{"encoder_arch": "efficientnet", "model": "segmentation model", "dataset": "coloured fractals of 300 iterated function systems on busy backdrops", "train_examples": 195000, "image_size": 64, "crop_scale_min": 0.8, "horizontal_flip": false, "color_jitter": 0.2, "cutout": 0.4, "num_classes": 2, "encoder_norm": "batchnorm", "encoder_activation": "silu", "encoder_depths": [4, 7, 7], "encoder_kernel_size": 3, "encoder_stem": "single", "encoder_expansion": 6, "encoder_widths": [32, 64, 128], "decoder_norm": "groupnorm", "decoder_activation": "gelu", "decoder_weight_standardization": false, "decoder_padding_mode": "reflect", "decoder_widths": [64, 128, 128, 128], "decoder_blocks_per_level": 2, "decoder_block": "plain", "decoder_attention": false, "decoder_upsampling": "nearest_conv", "label_smoothing": 0.05, "init": "small_normal", "residual_init": "none", "optimizer": "adamw", "lr": 0.0035, "beta1": 0.8, "beta2": 0.99, "eps": 1e-10, "grad_clip": 5.0, "steps": 9000, "batch_size": 64, "epochs": 3.0, "lr_schedule": "cosine", "final_lr_fraction": 0, "warmup_steps": 450, "weight_decay": 0.0}
Rows from block 15 of the encoder of a small segmentation model, named by matrix and row number. Rows with one number belong to one channel. Each number is 50 + 12 x the weight over its row's rms, rounded and kept within 0 to 99. All counts start at 0.
After each channel's rows are labels from the 100 images, of 14976, where the channel reaches its highest value: "top examples" is what is common among them. Only what is clearly more common there than usual is listed. The data: coloured fractals of 300 iterated function systems on busy backdrops. In brackets: how many of the 100.
# convs0: expand pointwise conv (encoder.blocks.15.convs.0.weight, 768x128x1x1), inputs 0-127
# convs1: depthwise 3x3 conv (encoder.blocks.15.convs.1.weight, 768x1x3x3), a 3x3 kernel
# convs2: project pointwise conv (encoder.blocks.15.convs.2.weight, 128x768x1x1, transposed), outputs 0-127

convs0.672:59 81 41 61 53 50 47 55 65 46 23 46 56 44 11 35 45 59 54 54 75 54 39 54 43 48 49 61 51 61 47 64 44 41 45 32 45 47 85 48 69 45 54 52 45 56 74 49 38 66 58 55 54 43 44 68 35 39 71 51 51 70 52 63 60 50 57 41 61 66 47 54 37 53 37 54 46 44 26 45 43 58 72 56 57 41 42 46 59 45 43 45 36 49 64 42 54 65 42 51 85 51 41 49 34 37 47 60 44 39 62 44 54 71 54 32 28 52 64 55 47 69 55 38 50 51 52 61
convs1.672:54 55 71 40 37 41 57 49 71
convs2.672:55 49 62 60 62 40 42 45 46 49 44 56 43 66 47 42 32 59 53 39 24 43 45 39 51 41 56 65 33 34 53 45 71 24 38 66 36 39 51 63 59 55 57 66 54 41 56 54 44 52 31 54 51 61 57 12 54 46 52 41 67 54 47 52 48 63 33 42 41 27 59 56 62 59 67 57 41 42 38 65 17 47 46 60 39 74 43 43 56 45 69 51 28 57 27 56 41 48 36 65 42 71 41 33 52 55 55 31 48 59 44 75 38 46 65 35 32 45 39 57 50 51 52 53 34 38 40 44
top examples: dense (31)

convs0.710:56 48 42 53 71 42 52 61 42 60 43 44 31 32 69 49 44 44 56 39 74 58 47 48 38 53 47 44 45 56 53 44 52 55 64 55 49 38 62 39 43 53 47 43 34 46 42 58 66 23 37 56 48 57 41 40 37 40 36 41 60 43 70 36 64 50 27 55 38 35 45 39 52 26 75 68 61 53 40 55 58 37 42 46 62 44 59 42 36 66 37 39 72 23 58 73 57 66 62 54 29 57 45 43 57 65 60 41 31 63 31 62 58 25 37 69 70 54 48 39 53 46 39 35 49 72 55 46
convs1.710:64 37 39 29 54 57 37 61 55
convs2.710:55 38 40 51 78 37 66 49 48 65 63 26 40 46 74 49 38 45 65 36 47 39 33 62 43 51 31 69 34 74 49 44 34 57 66 43 37 43 44 51 40 53 60 67 52 69 58 64 54 41 31 43 51 37 53 41 31 61 57 45 65 53 50 67 39 61 55 45 36 41 43 29 52 46 44 74 48 25 60 64 65 49 73 60 38 61 53 76 61 60 55 48 50 47 30 59 40 39 58 73 40 58 48 47 53 50 59 62 44 60 54 52 65 43 56 56 47 35 74 70 70 52 52 49 43 55 64 48
top examples: sparse (76)

convs0.320:53 53 68 59 52 60 29 65 36 66 58 45 39 35 45 60 62 57 52 37 59 47 47 43 55 50 51 47 45 46 39 58 52 57 50 51 58 53 49 60 55 40 51 41 43 57 68 36 45 20 27 68 56 51 35 49 45 51 46 61 51 21 79 47 33 39 35 66 50 34 55 41 59 68 73 62 51 53 51 39 50 25 32 73 61 43 61 57 37 61 36 40 58 33 52 59 51 26 70 48 53 65 50 66 70 62 58 49 42 51 63 40 43 31 45 53 62 74 49 57 56 40 39 44 42 64 79 34
convs1.320:59 63 46 47 29 51 68 47 65
convs2.320:48 52 41 39 70 55 55 49 49 54 48 25 35 44 64 45 44 49 61 30 41 42 35 64 36 54 32 58 33 77 41 50 19 57 74 37 46 46 58 52 49 47 70 50 51 57 60 54 62 51 47 41 53 48 54 48 25 70 60 30 66 46 58 80 48 61 43 45 27 61 38 26 56 52 61 50 52 46 47 53 67 42 47 71 33 53 65 73 55 58 47 35 64 43 27 49 31 34 52 57 27 48 56 48 50 41 54 56 35 66 46 52 61 39 54 50 46 51 62 73 62 60 48 34 52 64 59 55
top examples: sparse (96)

convs0.102:56 46 14 73 43 75 56 37 40 54 54 54 41 45 49 43 64 46 56 46 49 60 58 39 40 60 57 32 51 35 82 55 55 53 41 62 60 51 59 37 65 55 49 39 48 45 38 65 35 66 65 49 27 45 53 52 50 34 43 55 38 29 43 48 51 54 36 63 57 39 50 66 54 44 50 42 57 62 40 51 56 49 50 51 49 53 47 28 17 49 29 48 61 63 52 50 66 50 56 48 52 62 31 56 52 51 43 54 38 65 28 57 17 44 48 64 54 66 44 34 19 41 43 48 69 32 35 56
convs1.102:56 59 52 69 42 66 62 69 45
convs2.102:62 51 49 39 43 71 61 68 40 61 53 47 50 60 43 42 60 54 48 57 53 53 63 45 25 66 46 34 37 51 78 60 27 52 53 36 60 66 38 35 65 65 52 37 45 59 44 61 47 64 57 59 38 56 41 74 59 26 46 68 36 62 45 47 63 40 49 54 34 68 53 49 43 47 35 44 62 60 57 37 45 46 43 43 56 55 62 60 45 51 51 58 57 35 36 50 52 49 35 35 64 81 58 72 66 25 58 61 58 49 84 46 49 68 33 43 46 64 58 47 39 56 55 55 69 64 70 56
top examples: sparse (71)

convs0.60:40 21 50 29 48 55 48 62 48 47 31 84 62 52 63 35 58 50 48 10 49 22 57 49 54 43 50 39 60 46 43 24 30 44 61 54 51 57 55 51 58 66 58 56 51 57 70 66 46 50 41 38 61 69 69 48 56 56 48 61 53 52 44 37 66 43 69 40 67 62 60 51 51 31 51 42 48 57 45 53 63 61 56 68 53 53 54 48 39 47 48 45 50 21 43 43 49 49 44 46 55 44 67 49 38 52 60 51 31 36 80 49 52 47 45 26 55 56 55 43 59 47 58 41 55 66 18 53
convs1.60:42 46 32 47 37 57 64 70 59
convs2.60:32 41 41 53 67 38 47 49 43 55 48 69 41 49 50 55 38 41 49 16 58 46 41 50 53 50 43 67 52 52 27 49 58 38 60 55 37 56 48 54 45 52 59 64 60 49 61 65 65 48 28 39 69 47 72 25 63 58 54 55 59 35 67 39 39 63 51 41 56 44 66 42 48 36 64 63 43 33 25 65 58 49 57 72 42 50 42 50 40 44 63 60 40 38 43 39 28 36 62 57 57 37 77 44 43 60 67 47 39 38 68 52 50 56 51 41 54 41 71 50 83 37 40 53 43 44 34 26
top examples: grey (44)

convs0.495:41 55 60 68 52 56 48 76 32 58 68 50 62 31 62 55 54 36 50 65 63 54 49 47 47 51 56 43 52 45 59 56 62 58 45 49 56 72 56 50 50 57 43 45 37 58 47 55 70 23 48 52 51 43 40 70 64 30 37 60 48 46 86 38 57 48 26 61 52 35 52 42 55 51 63 61 47 54 59 47 58 44 38 31 46 54 63 49 39 47 40 55 65 23 64 79 51 34 61 43 48 54 36 55 34 51 62 51 50 61 55 39 54 51 48 67 91 42 49 36 64 66 36 39 59 55 62 25
convs1.495:55 42 49 62 38 61 64 30 64
convs2.495:36 54 45 52 60 45 54 61 43 62 54 22 44 29 65 45 51 43 60 41 61 46 43 49 43 42 46 56 56 61 45 46 10 70 68 50 50 44 57 52 53 47 48 48 37 51 65 41 54 48 46 43 53 51 46 56 22 65 65 32 60 44 57 77 54 55 42 46 37 51 55 36 63 51 64 46 54 55 58 49 59 51 46 46 50 49 64 75 32 51 56 21 66 38 41 63 38 31 48 54 15 51 51 53 33 42 52 52 30 59 45 42 42 47 55 45 56 42 62 72 76 50 59 19 44 63 74 43
top examples: sparse (87); grey (28)

convs0.700:30 49 61 53 45 44 49 42 44 45 59 41 57 32 54 35 45 41 37 51 49 56 43 50 60 38 51 57 60 54 58 42 42 47 52 59 50 61 35 44 49 53 55 50 51 45 70 63 45 33 69 57 37 37 45 51 89 78 29 54 65 43 36 26 41 53 58 33 48 54 51 46 49 68 37 38 48 53 59 52 69 66 54 63 52 49 35 44 44 64 39 40 61 53 53 47 46 42 52 57 37 31 60 63 66 66 54 88 74 29 42 23 62 42 43 56 57 52 61 64 57 24 43 37 68 48 34 35
convs1.700:72 44 33 43 35 53 51 60 61
convs2.700:43 46 60 58 52 51 45 38 49 31 56 74 65 47 45 41 30 49 34 46 45 57 38 66 65 40 50 58 54 43 44 51 52 23 36 53 29 71 43 52 60 37 55 78 68 55 55 55 38 33 61 38 51 42 51 40 77 53 60 62 59 51 55 25 35 64 68 48 60 44 41 46 49 66 43 45 30 29 56 64 42 67 60 57 42 41 32 54 39 45 56 56 32 58 56 44 33 38 46 68 61 41 70 60 48 62 55 60 70 16 64 35 60 56 44 41 49 49 51 42 62 31 50 52 52 45 40 27
top examples: grey (52)

convs0.153:29 43 54 44 45 37 39 45 48 34 42 30 53 43 44 58 51 48 34 67 81 59 50 42 47 44 44 48 57 52 69 61 43 48 44 50 53 63 68 40 53 46 43 42 47 47 55 64 59 28 54 49 44 51 25 91 45 51 27 45 51 54 61 49 56 51 57 55 54 61 41 50 51 69 51 38 47 61 66 53 76 50 37 44 47 38 65 44 65 58 36 27 53 83 70 43 61 35 50 53 46 38 49 52 47 66 40 76 58 50 50 42 46 34 57 82 60 41 32 53 33 31 48 64 58 47 60 52
convs1.153:46 64 68 61 63 53 52 67 37
convs2.153:34 40 66 37 45 54 51 33 27 28 56 48 67 40 43 32 35 49 31 35 44 63 45 60 61 51 40 55 72 41 64 38 26 31 48 49 43 63 39 36 54 42 49 56 65 54 59 46 48 40 54 31 48 42 45 55 50 78 54 63 60 38 47 37 58 56 66 48 62 74 32 42 50 71 45 39 35 49 68 63 64 68 58 51 36 37 45 54 42 33 39 49 55 46 53 39 52 38 47 59 44 41 80 69 49 60 60 68 50 25 62 30 55 51 33 48 54 63 43 52 39 24 37 42 58 50 51 37
top examples: dense (37)

convs0.118:53 41 54 46 53 49 40 81 69 57 52 68 42 41 63 64 54 56 68 22 52 43 58 44 36 59 54 41 61 42 60 36 46 58 57 44 58 63 64 47 81 64 47 34 41 45 34 42 41 49 47 42 45 41 60 51 34 52 36 55 47 56 41 53 50 42 29 68 62 49 54 61 42 75 47 62 47 53 49 44 31 36 57 65 44 57 82 51 63 45 61 62 56 78 55 44 74 67 61 52 69 39 46 54 41 48 50 48 46 77 55 38 47 28 45 56 66 59 38 65 35 59 44 51 49 58 19 57
convs1.118:55 38 49 32 78 53 50 47 50
convs2.118:41 36 41 43 64 53 44 70 91 55 47 53 37 31 46 64 53 41 68 28 59 64 43 59 38 52 53 48 41 61 48 32 64 54 55 37 54 51 46 38 63 46 42 54 64 49 39 48 65 46 45 32 48 26 41 41 43 44 59 49 49 62 57 52 49 50 18 54 53 56 43 56 35 56 32 55 51 43 48 53 31 34 59 60 50 49 59 46 70 69 56 48 56 62 51 34 73 69 64 52 55 23 54 55 34 48 37 54 60 68 43 41 53 32 33 64 67 53 82 57 54 45 59 37 59 59 24 47
top examples: dense (26)

convs0.384:42 45 52 60 78 40 45 30 48 48 48 61 50 49 39 49 42 48 50 33 48 65 40 54 56 52 45 55 48 47 31 49 35 37 70 54 40 59 37 38 25 60 64 60 72 50 61 56 49 40 59 28 31 42 67 19 69 80 62 65 54 56 45 39 35 61 59 32 46 59 46 35 39 50 47 48 33 43 62 60 71 52 68 71 46 50 41 50 61 44 46 69 56 33 40 34 35 45 36 48 60 42 68 58 71 58 67 60 43 55 62 36 66 46 34 54 57 51 50 56 59 30 36 47 66 43 39 47
convs1.384:45 37 42 37 49 38 34 34 36
convs2.384:65 55 33 34 40 61 68 57 64 68 47 24 54 36 63 53 59 33 56 68 46 59 54 55 31 50 39 47 52 79 53 47 49 64 67 38 53 40 56 47 53 39 38 37 30 62 55 39 46 61 55 48 45 54 38 61 39 40 61 48 48 58 34 84 61 42 35 64 48 65 47 39 42 38 46 39 61 56 59 43 46 49 47 30 60 46 60 71 62 63 51 18 60 44 34 63 62 58 70 43 24 39 37 50 39 32 32 58 49 57 52 51 43 54 51 51 68 52 51 59 54 56 67 35 66 65 66 57
top examples: sparse (94)